Weights of a small audio captioner.
Model: 5.94M parameters, waveform 16khz input, encoder activation relu, encoder depths [2, 4, 2], encoder widths [128, 128, 128], decoder layers 6.
Data: trained on drum patterns on synthesised drum kits, 64.9 epochs.
Rows from block 2 of the text decoder, named by matrix and row number. Rows with one number belong to one attention dimension. Each number is 128 + 32 x the weight over the matrix's rms, rounded and kept within 0 to 255. All counts start at 0. Numbers have three digits each.
# v: attention value (decoder.blocks.2.attn.v.weight, 256x256), inputs 64-127
# proj: attention output (decoder.blocks.2.attn.proj.weight, 256x256, transposed), outputs 64-127
v.43:124129168084098117094156142150146126106092151131101116158154137120162103092160076139129114134153153072173142113103112094162162163119100118087114127102143117144131123073162116133157176112159104
proj.43:128122101143136084125145158124154117139173129088144124123127120110099165147159171151149146111124115105102102132147181120122131097155156093147112065152113078134160120139109177157142153127157122
v.44:121123163151117114129136122143093153214153200117107154054098090139135117086153126113109113154131147164101110102110163071110115113118135142124137146124079101125167145172120153108139107115161097
proj.44:144101105117189073160102158103074109101105150126145157123125119135102117124108158138173160122144056129074136194174145149081152122155117140106146105089134180191155105118151145131107155139131179
v.45:143135158111162113195141168179161105121121154154146106086098129132110125141080110148154064097131127151098042139134183117070156118142152124103103173127121114112191163123172144088123140098104080
proj.45:149067137088121134108093093116067115156114128097130159110124173150121150120130090127139130121130155157104182202119123151149137126083151137163139112145109169163089117108118132105102097137121111
v.46:107138173106087119102136144206173171151116099125096115090172128083090187116116161095174095151148118183119116146082102156143056156152095099155096112132106141067113107161115171163107122106104171
proj.46:128146175111102117165116116164143149139095167120131137131121172110105086153148153096142085082184148135129155105212171159148129107156108142085109142077138152123096120103134135074104122116137128
v.47:124115175113132140124181141122177176119104100122095139110152118141133087154085123119156154116114108098123174121136132170130084095089193105026090124108157222073161180137184110145122114138143142
proj.47:176136064179117087083142150166135126165124126130169116148095101103070122154154138122132087155165133089173077133127139130127145136152109111156097123120135181187172116104095110113102133168146110
v.48:148066141102143096113112123167094113197088093119157084082170096087129128124122095089104094159068122173096135161082117088172094093145093145107151174092133137125102158172111133133146115109165101
proj.48:119107127109135110121122156140176122084112104088051130167117111113095091140105105072138070098144146112083116118168133124118121057171108195106152133127133146142100081133111140162166133125154174
v.49:139161104182124112133128095183101124094072151109059133080198118127150143134128176084141096063132091121126114161084157179076197149138105149083091103098137095167146163135135179112168161108131071
proj.49:132125126092096148113117128180154148182086106083200142159140076214103109081178066128115170115106201138158105109100094178166097102158125150156097131128087136146070118152147090143113108113140113
v.50:185118158095137111133133104128143165099099122086100106152132173108165146146099133056153152124124096115140114166124113147126055138140105133136094148105128136176099180083161100049147148136054157
proj.50:155098131165059119098154141192153168123121122131177090140121050148104113134187124123128167128129154144121040134143167115162104132150148150178095075145079141142131120115106150180101089158083127
v.51:111113070135123103119158162135107049159076087162127120172176126073112151195176123119138128134162125101113062105074110109140088167123151077142103100146167123118067122108175184114133173140061099
proj.51:111164189092075127104099081199125141165119131201100134117095149130097119128108081109155157211187180100104129130117073118117119134111091149111095170150158138118157122094084200150174144100132132
v.52:170197161094108098179135148080127195183128098144161165122077080118195109140150122106145128103137069142127115210069046091152147086125111105090071099145164118171151133142120135096096119102192152
proj.52:143091124227141121128172095086166115091146157148071090032139143163170141124120160122143121160171130162072091121147105143119144106038216116161112109128173162084130205048054128115150138135157208
v.53:133150123171137129103113183061130152173149138091145111170152098105113144128171165150128104107132171061126148109122105143147165137098156135097189118068114103093121087113133140121153120127137115
proj.53:137147120065158134156162147122119114076154104094093116139164153113137145119105170122182158106117058103133054152150118131082129094194115141114110138137170147153123136117168105204101158129151185
v.54:139180159163165146147151127130131081070164118159142125110161057104173081151138129130101107082183140165093137162103104158185089131100102130092107121082115133095140087126112151096119108135138142
proj.54:114105101148114048116175105111122120134107113140132167195195165132107160108193116137068126097139106104138096132155146135111167081154158136175126117146156108136134127185088180129154128129186155
v.55:152134175155113116164156149102161088103158100091111103110109131169158117114112151089146164087160121131189116132150064086141081111140137108107158131099120134126110118139129108125092179162145127
proj.55:107100124159096123188133138065119146156162081088120120155157131144097091112175165167132118136103157123149135114113170106077144104136130129139077132173129106135138088144078132134153124132195129
v.56:158094193134161113121115093127114146100077124142119118127167087088170092083160100112114147138093080096133069098169123091117135117155135130152097114143141137111137113147163098139117147151106128
proj.56:140122079159138139194190135113120087127142119112089116125132102150147142116168096128117092137106115077115154092067176120116107116095135170111137128102134103100172198133100150153082125122119117
v.57:158095126077110113126140102104107164143138125104128117152121131177130154135104169109107105126136137190112062139108142176108104127151105184133143167130094096108119095075134112108153139157133160
proj.57:144127110165120110154083143141162142171076101119205158155183124055132099134133149133109189080117126084141091137146060112139150165153146112118134078145109092142124134143126143133151090093143101
v.58:140091132127116165112096123151189090164100143116141136086162149106141094127120098163150119170156105101135146132131172149146127120142106158093076116165151176155157160105079104084110151103142147
proj.58:144145118148083119181138140173144152116154135102114096066128142127100167080127175111087139098166108108110112112151131093160179105149156086164123177165139158159121113156135138089105143156106149
v.59:141079134105137121104136118102149119103130146145160092124127167101137138174127115098083156082149089176097135183127152159132098093144108108091168109199117142162148109172144107093152170149167154
proj.59:156135101178088105093169179113122123131131154129141131144104094104096128159150122129075066137127147116076094173158134102143123139131157169198130129125114115127099118180110101133091108172124126
v.60:125139118118110112108144142097122100117148162102139174118176133086158192134120164137132170196167116130154098124107133136115156160176110124167110103156107100136107127130176127132110100110125125
proj.60:128148112116125178112058107178104139151116143115134162142147180152095062092154116140165100152122091142147130162183116128198139101141092111147092128131152181152075124141077112126119110128139145
v.61:109085094138155080160173110173148087120092047129096119140088082142173159117145148145133132109173124128151143145144099111087122157124131094185069159101139133098115158101119108104098179212130229
proj.61:133193107138125121123152126143141129111145135088134132166110179076117142148129092103112132168149198115134097105108182126115148136121113186122071149204180142105078123185155133144149106150168128
v.62:031153117152103124106131150121139154122101075126115137158089135141126168198108087109204104096127117138120118077209148133111135173156111079144100090165092097149125191141111092166158181123153113
proj.62:162107113152054134098091102105141188195126093160132060135121159077101093104125066097132158093148121143104139104123188154145089093122147137146148091144128129113140066099131121082071088128068116
v.63:135127101163135159122157136174076086077091091153124158143174132116127172131121147113142121107135085164170117130145098125091067155158125160138126115074159074148123156139151099140150166132119119
proj.63:161109139129088149182129152097126123118157139062176111116132134131149107127183096098093132156119177100135127169147100139158134090122057105164162146110091154157068172096087134111138128087106138
v.64:087095111172119093104121097087070083105142128118093177114074145136184117087174129168136119084167132174080114142097127082114122165131085131106107119169145119118121172133114131112168150148105132
proj.64:115168110078148142092120134073124168173147158098101125150157132133124177199149158140140143137064110099045049118151136110150193186161127123118146153155037097145161146150105179151156103081182070
v.65:183119087181112136141115135153087137082151131157156120176137175145091167115165126114130154147115069139221082149136118097179099065067109101173152148146182086133125098115148106174130126107126154
proj.65:144157118105184108131143174090132112109154087176164120107232107194147120107142161100123117127190129087059134103127153172093096126119124085148113111107098101091150170083138096114139136198153174
v.66:156207125118180149113101136156129124158145160118175160093037128118093101144140140145128167155099134070091115159123090100132141129160148096113145111058089165107129162138151149180100142068102213
proj.66:095117161105161074139134142125133157139125105131093075121142129043090133173178175108109140118109143087150116087091116062112084146132113205115084188140119163110178095099135140104134157165171119
v.67:181144109069134114145145104112174104186082111095191156103075111133116117070147106146105128127130107145145102095164123106134169177125095128138152180112058164168083112121121135143160118101144135
proj.67:209124113113154119169100109110156095083183085100109076110057174166139170153111111073124080138118218120197140097147112128102120090100100135134164149068154129080127106126117120101114160139085095
v.68:136099130115145151120149132111053159111083119102103181084134140112119176122074140137094142166076188098135104121114146118142114162164130151129112123134149144149121161110120148102104106155150161
proj.68:116159199133180106066143115096145085138203142091183148152162109096123110188108184105108112113163105119128076075157150133111118140168133124104215106103155101146116091098108165120160135154116135
v.69:168095148153150113109132120200165106134139110116142147169064093133088150104144123119153120134117134102148147152098173100124094137075174122184119127104173119133105094100131126103211117169117132
proj.69:149134085137114167125148113099118150142089091108158100115158130197103170172120092110124151135182183178111114116114080113114107078160115089146134115123146163104050123110165129166097134160095122
v.70:128120152116164130130113086076158056099102191083090131082113098148161068114111124116174155181163169078108176136128174157145142193188153133079114141121081160097075142100092042160155134120177146
proj.70:084138173118099108152147123131131174136157157073105135110116166173154110128109114141173163147106068161118074170107094140121132136124136111132114147185154148068104143143162181129099128075129137
v.71:085147084156157084127136154063113159161148154111161103075106148134103158138097183164137093147176150094116090082085074117110106117068125085155098155075120116108078095138136166159061139110092106
proj.71:124135148128138120191157129192154151098114134146107124130088164131160142107143137149149133126090133156162114101113108160078133121165125141150149121131129126106136108151120109114148137142101208
v.72:087077132107110112105162129128203108197163128136103103068151090108117189133139116093182123146104176066075196150190172141114136102148128148146129150079160136188114106157123111169112166160165135
proj.72:107132158146127189102124109075137204118054118139146176074075171099078110132123126149147189090112098183146100135062079088106113141081151093058085099160121135067132154105147179127119083136085144
v.73:219098070124090098120111092174153091161125237152136061045125135130011095140077150161031173152176094133060173139146169081175125086128158140085112127108042165118016131205149139127172108138104158
proj.73:070060117130153072156160153165112136170100106204083153164056195143095140087151134139157138125135153190135116149149158135040144196187094179097110134183112102155176126096134139155138131117083178
v.74:103059145079094139105110118154106072153117123177125157115142080173137110153084132139134093206188096111112122096107133124143096216056134119167123164151126191127152170184147122120119121161177142
proj.74:130084126050160156106159155142147157139173150101129087164086164104093141061144141179165097118115075105109087129154174176138135124119090138124126108106093122118125168057113133119109129136163105
v.75:123203069125093175114120156143106117136164090193125131134111101155150185154165106098158140139142165104124161124162068103118147154140089100116170087116107067148173056101128133151123189105205114
proj.75:122109213103118137120129106136149154161145107124148130141165129149142085043125078037129117099127130100056097099065151150160093084133139150121123172126146163134100144166106120146113115152126153
v.76:135115118071124105158133118160146157125154073079166158182148087170148078099110076116081184130093102090126173166138155182126091162106063125080108098113149094084145131116119129151125150119134108
proj.76:158120136143124165193205108068137064066171176131169097077122179047108104120103130118124120116097146134164136068100153183105107096182117144187133092125146146109127108191110108119205130133095140
v.77:100133156143164152097118137122084138158163157145137112035105129153117079112158062100114146124124141100077122127154154092116146208204100113133085135059079160138125153143144108077078168099109138
proj.77:045126139147169129159158087070157123150135123117059167143112152067125111110112218182179136161083142115191088102128152129103117142178107199143133127214145115146117053123117237148127163142082138
v.78:150126110137101179132130146139181100153162105165132092095115056141102103094108121142123124082083157115149128105107150134167126156121138144137078108137116194137072150158131154099152116068183143
proj.78:116104106190183117141151108123089148112130122149105088139092147118107131122142171161098139153101154182120132149153131137085134143128086165144075085121072236091137163157141104132154146096097082
v.79:157141142168176134112143048057165136159165128115158126149125172129132156159147119120120128123131118151050076149191159125180167141150116113143133104161090120144039105176183150124135168082151140
proj.79:097095158161173122127191149086139068136136083126083223116104197165092127096141161211066139154112138161117070121183172108093158165106115157068120184132150148159146109141124145122151105166158119
v.80:153146097102080084202116170175153111151116107097118095160137108145100109130155137189128138062105109122140168134149188078141128101167171056161163128095121071158154081147158137105141120062146053
proj.80:089171098125154111169159208118119121118194184138095157144134082135157122173117133158024087104110172127128153104133139123149138190171056147134079110097149197150165066154096135156114099146079097
v.81:091119159090172127158150164100141160152161104084120082161148111091126137126084140136079116121119142144089169071087149110119121124139158140115095049126128135205119114156104144116083129138118153
proj.81:137130152103124179130180108176149061103119116100159134128121141090118143079136117188134072114108096175143142103122145088119146154142115094121145115114140112150185103138092147167176073129093048
v.82:109122158138089144095139107111195124159117139139111095093079163069142099124147146115088186145158117133140143120166130053173136127105221081146221093114089169118158132102182084136100166146143127
proj.82:150082125162087111091121165152080190177077147108066141158109202146127103127144131131169101080149109124102138175123160194125123158181107146107116051143158091129129126115195107143138088183079079
v.83:115110120191101109095182081112158087171136139137094138133114116144150164157125113117102142101079155084125086103092125157168148118187109163163138154159141098195098146127127124185142107159143165
proj.83:084167192068199118084082124102136147152071129152155164106132135101082182176157200082102151124109188136119140124078096104146096125072112071068131132163094183045147120128152170164135112172119103
v.84:142101083125137175151097089096111155150099158134098099107130102131128106164118101124107128182145140151180091110085192173108194089115124138147112123180133134131118095108131186140114131133059133
proj.84:166162143176139103131118127153126127155122133147139122140113124144151140133080164104097162114128120094086200148159145100105154034174132118128153132137111086113154097123120090150140131144155103
v.85:132163154099154208118139190141110144157124170120123134119104150095087160118100162116084052143164109141067076137129123106067166165171086123086162074095150174136154130136115107143095079145162149
proj.85:136104045149117149118136103146140129123126123111115173179125158159115104112090128165123137133147065098155132159186181109142115132128119177078121124150114087182129147074112098109141133114096085
v.86:205073095032103150119143160130134093149104103120138178102091168110134145107136115118126124146086084115109193106157145155110073130085171081154138135131116077108072179138175159141095115179123142
proj.86:101088105110101147098153108175107179112160147159151137139141086116133082118169149144115152161168101131177120132133102119156095188060117151121118111155168138130139106081073098126087137122083092
v.87:113121113173069118119104133126113193078146126160132065121174123176161120114189132153231174105109090162207203075107171127073095136061115129149138193111178112090153159128087079186142163149078125
proj.87:171176089113118141141151131139147187134135104035162091146171096109168148118104129146119113091157123054106157142131119196124087112070143093179108097167142147178107100116033144167126154121114079
v.88:102128120141165152119052101136125133157165158121109124090062207119237095070103125170109184086131097102137086146117085127087114211171198188175084139104186131092169141158135093112115104129149133
proj.88:157114107176146137131114108143124108166155154124190156122119105081094122156112106117110084171136143113151101145186143057182178105147100142165158113130117099113152171164120091125140129143140126
v.89:101163175115103137104166108119122178153126164102149137088119121077132120134101131183122133102130176119113096100100110053161193125152147131121120131143124149144120138153095136134078160104111160
proj.89:145099144161085058127085127109120099123137096123084100192143164103121202155108121090114136112093080166178096097130146149115086124192094109093130152142088144147142161091168205124128133156134113
v.90:121142115170097117112125126131143105187142189172156166049132188176082123165166129119087109134130148162054162151165187157130097195153126081122151093153096160040106143122132111072048185168129074
proj.90:104104113128140112124146144120115138109168181120044174113093211098142079082183120162159126157104118091174074111156116158127134156135128203154107162198159063109191082136111132134166111132134129
v.91:065191096175091147133192178120136164134083064145165127107136142121154085119177093172140130090113185145191115148163115174116106132139169150044187140087102159161094140071088118074083072107113094
proj.91:165138148186084109141111098101053097164118124148067101155174171115060165088123145179100147141115089145107155170064058165192156179128067118141109102123150142171090165178136121104114141091150138
v.92:141113128120160158065141129116116106101129134133151120155115080164112126180090093097158172092050148119153134105115091102115131125142174173150106101159161152144108086152091131159167148132125091
proj.92:118131149119103116094150085154181138119120117158156166184142207155088102160164178107083152092164146130193159071132111149122148123105140133105122118131177146181105127112155162110150142093168146
v.93:169194149106091123144086114092098118083081160140152156175121096092145102152122065099146133168098134124194050086159109116117196147161164184099086167115099138102210141049111112173116079169143129
proj.93:100114122109171124098151084148098119192066104152112125130178142207111127170126167160147151152163058063080163158173152120094147056053148143147109106085090086131104112055149121132108125104114112
v.94:084162124121105129130167162081121143164115148127132121174171146088099097121128148121150121138092132162178166197114131093118117159114092183146107167115022118123079197129130154145102099123122083
proj.94:140138155137087106126113099141110123131099197174103158088131149127151162149166112142168126164175166169135222131139126071110107093124097121157105146097166173221120090170175139134104113147085152
v.95:092164155157117139171128140080114154127142130178187136146059135083132097131123117164144105093143141156081142063152172046154114106164186095078121086143051155135169126138140166113075091080098126
proj.95:152113144149127091124119144164122149149156107082109097095130104140125150114121128191105106161078127139122131152157107134121161098190070150171129112163135086117168127129106147081160154083100081
v.96:134100096078141119120126136175052090169177107154116133166119138125092107144093112114135104130136142154139123132143083149084145192126130074135141203105140111118165113111167118127110148182087107
proj.96:186069136139115169122090185081152114071120177134135135143151176168119088110124111195138161099136148140120098122153138095187114107121145196089151127132066131120152145136126073122156104131168150
v.97:113113135147139143141171151136125099052122120150090148096150126128180098138124174115137139131168133128143177142091096146096168178147171119112116144032108118157152087104098160121077147180117132
proj.97:122095149109137119103130159080122146159122132130143109116178173060112083164152116159113128183121086149141072156167164140142136120115185150116171115120091184151103184125146090146161205159115187
v.98:154186151134117156133144142156149150077150104172140099131128088135154134089130083105125149139138097149102154069166158162133152111138158121082101117142142101100109127137135113173111085123113122
proj.98:087145150124129108134143135075070123183110151126125117156130152113116131131163115125113103117122115111100132135147082151095107112097110097118157136119091143151112168133118154133135129162111143
v.99:159152185148129128138112126145101156084153184118094097147084135160103151111102100111108099055111101118174115163164124140113159104173141109100182115093136109092121105126047151150175147121143153
proj.99:152119167097171095118155144107116132108108128113145101157161082032160135092168088103119152090114102102155148149104113112138115119071110104137093157139124121110103164159119116154168151113126155
v.100:161185121146174098125177119084103186091112099138175124160063109093168165135136130125145159222077162159148101068182148059144105150101110115152148134121142090172131150148089110087160163097119130
proj.100:139121125156129131150124133152136105115149064170183134112141138115079153134149167132192128173142084155140149201129087103108134140159195132127138061126145190159109156152090127125167135134129155
v.101:158082107163126170110111156114048124168086144112118129083136131103151153165095093090141132159126122144084091201121123128085185110118145137076125110140173167130149168144121193125094107142069052
proj.101:070170120123064143118028174081105116110179131159124146165111117118142187128163165122125082121135102135187121146154083061172065147101131151188097180093138124118142121192109132149167170091185099
v.102:149125150119128076142118171154125143148168161059141166151095098158102144125131112197093120214115155119135072151162126150100161134168133156144172167108122088126194128129136080128119055147157172
proj.102:165161175063138151149101116109144100145092123193166157082061139151185128103108143132125162100094122157154100194117126168119104110093037128104135128159112157072162140145116150085163059164132075
v.103:103169122168146108108186079102136132140100124098082126147132169132130104189140154149084124065117130153146150070144122094109101137100088096065151148154133098152126157127102217131132113128105136
proj.103:122079162084081179096124188158114145117147161140200154145125118063186112162131139147127163106133049062101174118151121131149128122117137129158112134121100102105075124165066128116126105154100096
v.104:137157097126159141141088159152117120101124143070137113096101121159052124151132113144156134142118129126128154117120087149096121126090092132150087164166080058114135129128150091157119071103094179
proj.104:141126146085118104154132115131101133164138142119125174180097167144105146097090129099118143129115116154143122123165167156130114119102127136128146098126126118095122128108116180162108100128153067
v.105:126078105121146134100110152080141084179145193140039114044174174098103098134091155132194136155134096116127073078126143186143164180131090161135167155096104153065098157164173103120066187220075175
proj.105:141150095088151164086084089154101135117152094082122075197121178207163098108145118074213115116184139097141154127119084142164137130141145086134099175138094122159124148096131072129073106166117113
v.106:092069127095146139108140130097124164127109208122141130196118100130113123144177140138050135094145060175136103175120138129103187136137070066206174159190151131094169175111150112170095105099169077
proj.106:123139111133104170108152144123135109129083163155114112100108160122144103141092115150150133132078118146107134075122098129118146122075184155163082116118111112074162099113110122086101183074163126
v.107:153099139114126156154106116193192024137134135147142081093169150101144064100110101127101136122161190075103077202071155167111173071124189143140150097142180162127106151135042109136166110133208153
proj.107:068100214114139047116138202135117078136131048114097155133109089158116157137159144132190099145106088128124112139134093109150096129094116136057118174127080118148122125098106063151166116132081117
v.108:141134167138122140126126114150086135154140095143141101117158197119116101145152083150096118132095139143126110172128113135129168167111142148086121178147183121078095107091127117159162132116145108
proj.108:157127144109124137110191094101148112166125175142153119101063068182169160170142132176117093150112126175150151111090166090148101104115104102106102152090085138085119099102213089176136075193124185
v.109:130132182054142119114119129082120089172169171118120147083149146143118114114108187108161179162145156107155147111113094094172136135113116119133132152125118138141145096137177159110102145135110116
proj.109:149079078145075155133111121193143125136156122126127180138172173111180111134114116140160114069104069152117084105101169143149125190111140113140161071123097127160141159125103126154126095146126146
v.110:165105090116100118128163143163112169098144063140148066137137144115110165140137114123088091069144088134122136175142137141074152094100152171091088201056153123081161102155077127157156165154106112
proj.110:108172091065117098137120204151146137170146149066094143158106077145152159097094146158069169140134113099088132156071075121105113133128198122161171136094154126189131059170113162130126102120109136
v.111:147162143113093184180068115152071152151077165089102133134130088124107183153121101088085151072154094073129137105121096081150065106100155130144143142112152115167151124116040104162081103099142053
proj.111:087064137135136119152136113161123112096161098137126150192176088145154134132142121143125149177111090131113175085129157153182112041146103139103114108151125098104127118147080060130140133068085128
v.112:114117103133116169115143160110167103123115147131120160096095128142184132140099090103155101141070135124151098122126126103146129082137163113094125145123104138102084110097101115159116147119176124
proj.112:093159171119135118134112076137134200157170098142123083103105123148086060168134131183162113120128129131115167142184085203040130122162063139148123181171160153173120162091121159153142129127122175
v.113:146161176113136123112126139079158175083136191140165072153084168154057167110192147159098139144131113159085153131153132177122145112105156112151111078136192135096129065116147145167102138127161107
proj.113:184086102169130115128134105131132096135025091075109096129196103143155190080149086139066124200166109162165121163142125084128160147134139187141128111133147163097156122178147147048145142131113131
v.114:134135154123102162150135159131135106114111157136117137107160150184117094174165073163207179144106127078103172112144092162154111168123034089168164111130129180111094122135132141114090096084112139
proj.114:155115165148113121167109100146133142116168135155108130182112155132112141080132182105113125172150071156146145107178115097123119068155144134134117149125139083135123152067110121076088171156128130
v.115:165124211155121141116111112142112118124068136123068126107172181159088112092102149162139123100086188118128126148082135143172096124090136151057085172078100161119134108122101090162107109139068138
proj.115:128105105064165087146166145132137057139177109114129166122154139177116107043087114140164115139172125166086187160083105131117096136132093092132151120146115125145105141121118170121096161144101164
v.116:106134137158133113114175129118069175103115083132117119169164074111116181155146116122169104109106116122099143125151077141116132132119119116102075056217048131120119097111187152185129157122060131
proj.116:073158130182092165148099123165137086103161176110112106146124157146129128111074079066053187116098139137121117064150134145169134113186045120186164157105173139154144126111127130140118134111102129
v.117:126081174153112092119139124104159097125146097050143089179137139090124099144138143136097140140050156162097149097136223183144094103112138095137205071151180146056101103131167160132133125144203095
proj.117:135163130099176141111160186144142140179134114161109127130132091135140132161140127101153182048145199124149152136122063107110102180144084109146091170109106111157141131127167098125138118183133106
v.118:105192126177145127141177081189173116147098173115070162128121164101119081122115113123122108142151101143036164153111120168133088153111101160090096078146200128141148191125051107141134157084179112
proj.118:043180141129171130112170121146060110139063096103169137190104156163072150076083110139143138152129124156143143132165130120164080092162144091093089163147114113130065109125089105193137110164101100
v.119:099138137081129104102121124164113142090134154109149128142154146130124182130112136116115120113133077130136150104157128083128042164075178109141086141163088150097101121118161163138118137121159130
proj.119:115139121129108160132180115098134124116149127132154176152152142185153092151091148139078136169110177143179162078163153165088155181192088169205134108109181128141101071151124082149145125081162110
v.120:128121107149096130113065132128096102162115138120195125168096130098131143117179167094105151126145146106152143120148128060135142116104115125168138130172115134044141139136066157126149116178111142
proj.120:156098148128155179175120138105142147062118135190106144088144105073112127157125153095126142191124120137099134179144102125144118078104126157120171142138189130178102167156089111088178168094130118
v.121:161188124115149112163073173175110191126161176118115145135096133126100141085147144066142101153142157171129135139135087162114127106104141090112155172155102101143162160150169179137105139149123139
proj.121:134068136122106121180148162080124170117144118133126096130151066107181125128091095110106138144088146078182137126113184155123188097100129110095160108094149156108123113121093162155202090187091160
v.122:089159133099127159068139119102156137125119171108165108084145177187076145131112126150099137140175161147070130151177071126123121100133084129165157166083058127101101130150120104122119073108182053
proj.122:171142146101128111188135118112090142146039178043183144159107181079132078104113164107121163150077082141137139153140158135164125135128126160128076059151100081091129103138113079108121141144188171
v.123:137191143181122110121182160089184122131191133100101093110152084133120086153154134143115117193158147152101165082162110103108184103115166122139112103149107144135107174114122096147184134123105170
proj.123:166152131106182154124136107166065113125127097156117115129065149210160146220098135091136156153118114143169080164185102147117106077124083078157142124157158144126130108187124154128090110160082110
v.124:103140122089133098081119168102164157130116082147105124036123114084102134124133111178090105148143125156080084104164167142100196167155091146162168101124096102126120115153115154186098120153193098
proj.124:122121125153149115085170109149125111147108153134100068109088145132181129096161164141195132126151133075157160114127110126152111110089148049110100152151074120094097133091105093147122151137110127
v.125:144116113069114154151106085098142114111131139089155138063136106162149148108114077179100142186118125180142078136161111127101138177154136170137133115149179112131156138131070137119155126114153101
proj.125:164121120158187147151126102100144168148140097068125094111137179153133128125139129128142077079079190113119128161103138073177136140099122124105127141192105169106154110189102131123135118134150146
v.126:144174173191121137109128171074169182080119154140177129116093130173148114103101142102056162108127120106199077140117141104110113115174155083091114110191149126153101151140097152074081099134088155
proj.126:073071053124193081155173101079115128163079115164142116098134074143112126153141126088134139172106094162108195188148135101173155107200130061110111140134114083123100120113148071100126125121093144
v.127:143111117128134148069162147129166151131093139111098192135131118156103162146154130128118121162159094096107095106115157092157135144109191137112125076120157107166133125132154118136093126164141120
proj.127:133185154190117111091130085119092129076113145141142080117051136160123118160094187080117146125162101073115149158156129095147101168111108181147095131166115143140184171077147109166067123102146115
v.128:138099103049103105138111109098160133081145155157173129092075066091157127121137115082103162125145125116157123121131159148146191171077095137106135107153100133125075104143141137124139121141081107
proj.128:076126158089139213127112126107128141181109170127170147196156137188187181072089180080067117167083120155111102132160168171137153074091155149160149129144089149159153122123167094115165120172146124
v.129:137142156112106149129129143046132160130115202144150183114190121154164116107161162091128123217197073117103171150111159061176093145067113108131086141185120125138059145118169044115103162112120089
proj.129:107105127122109128141116101091177155117131180141098131112170111150132131087116102105122173064085125130151067113170136154137174061196111201134068143110101084123143147198107184140083122080125113
v.130:181097146075125227091120089128116100112091149155143138088113114106143129124066142166119068148129086097100106182121160151104088166113148125145116151081095121080097147128170206148134133151120082
proj.130:156129126141095165082158138178100131167114157104151164157080091130128139116140170183134139084115136137117116131136082150128145069132137116141139164179175122175138152183146079097096139154153113
v.131:164120097206108110123085116113155106168136112152103143098096131096159113153145109095107163120125117145153112110066099110107123087152142111190165084203113123146145182122118107115099127161123157
proj.131:105129072131152101146102078085154117100165156144137105073115078144147109088155182153200117154153148078080169165140158209133142151139172134064107133098100169168192126124119160133133118157088147
v.132:112140145071122092109147129106165082105151109134116098138096123120138125145156117092136141155132147137172160123125152112171137113167172132150120134172127156098163117103081101093104147099124137
proj.132:135128175133156069137169122108119089096155143142153163027175148100074121111137097062128112105116140056095194162105187183111196148094105105164181201150096168106153130118130171125101060123177148
v.133:150122090116108170094155141111117131030126162153089084160038142087122073124151137074111108112160108143135111096149119161099138104121178184107144123112158115191096121167177138119110143120133095
proj.133:210120110086169059134218127112131128171125098129080111142107083136134184081170161127164121140129104061163112167092124150102067158067112054083148111118178154119155153159113075124184125104179147
v.134:067131157105076116137130079152161141155098126119125139091067124171117141090069077040139111119132133170103129132152140117154171086089192163057126152106157077186146126166106102117158124136095146
proj.134:147133044113117147153119090115082125100111105141116109190205049111102178134126150088149121145114120133178096129051132148153160191124095098107233134150117208095230136108098131082136094105125130
v.135:116175091099110109114082134140168155146131155167144156139069159111155108055159135174161063126132127068118124180142191126114105072139072123110117124161117157040108142159094076135151092130051144
proj.135:146183104142134066141253133150106058119114128069163167142159129153092116121105186164130123199104067103166131100222096071123080128078117145230077139096106070189055124123148157079120209090151116
v.136:084114169142183140072147135068099131120123142121181166114105153086129133132130170088087054145062162185141111093211178104105083084149157103151145108180148205170152160110160141122111098167155152
proj.136:117104117124077209178086083196125152177160109161100075158132165107109109144109147108148137141152085139115153113132126153155155149157085119096163127097182148068112136126143114139123166148146093
v.137:150145074133133115174136141114174054128198111114148142155218141102181088154102115068129097143071137138149202086102137120103077098068034150177071071085196103076087132088162093173146102124090147
proj.137:118140140104078129118137109130118139165127114072171136086103093182070106079085106114132186123136141123091140164194155137119159023149082114132150112142157151216105132158143159133100086147069171
v.138:152135177079121100219163130127191192092134171083077105095174139131119148090148110100146140135057118127147138105101067142148172117090111142107126092069128134189159113052095180126108088091149142
proj.138:115156103176142134098172090062117133173127089119193185087055121124152108135107064098110160044051125144138151147115136141134100144094109162159098183131162182089143147162099089166181145140098112
v.139:132114096151154121150118141135094147101110180049125147132168058142099140167161129239124067093103103118181114145061171124090088087135106055146140123129102165066098084142151129108094163173137127
proj.139:141150149166094138099143111125156116086123082132157027145107182101073127095080163104100145144129135172146088101168068105116165151146105148119139113112145118179125147165138098148091152119150122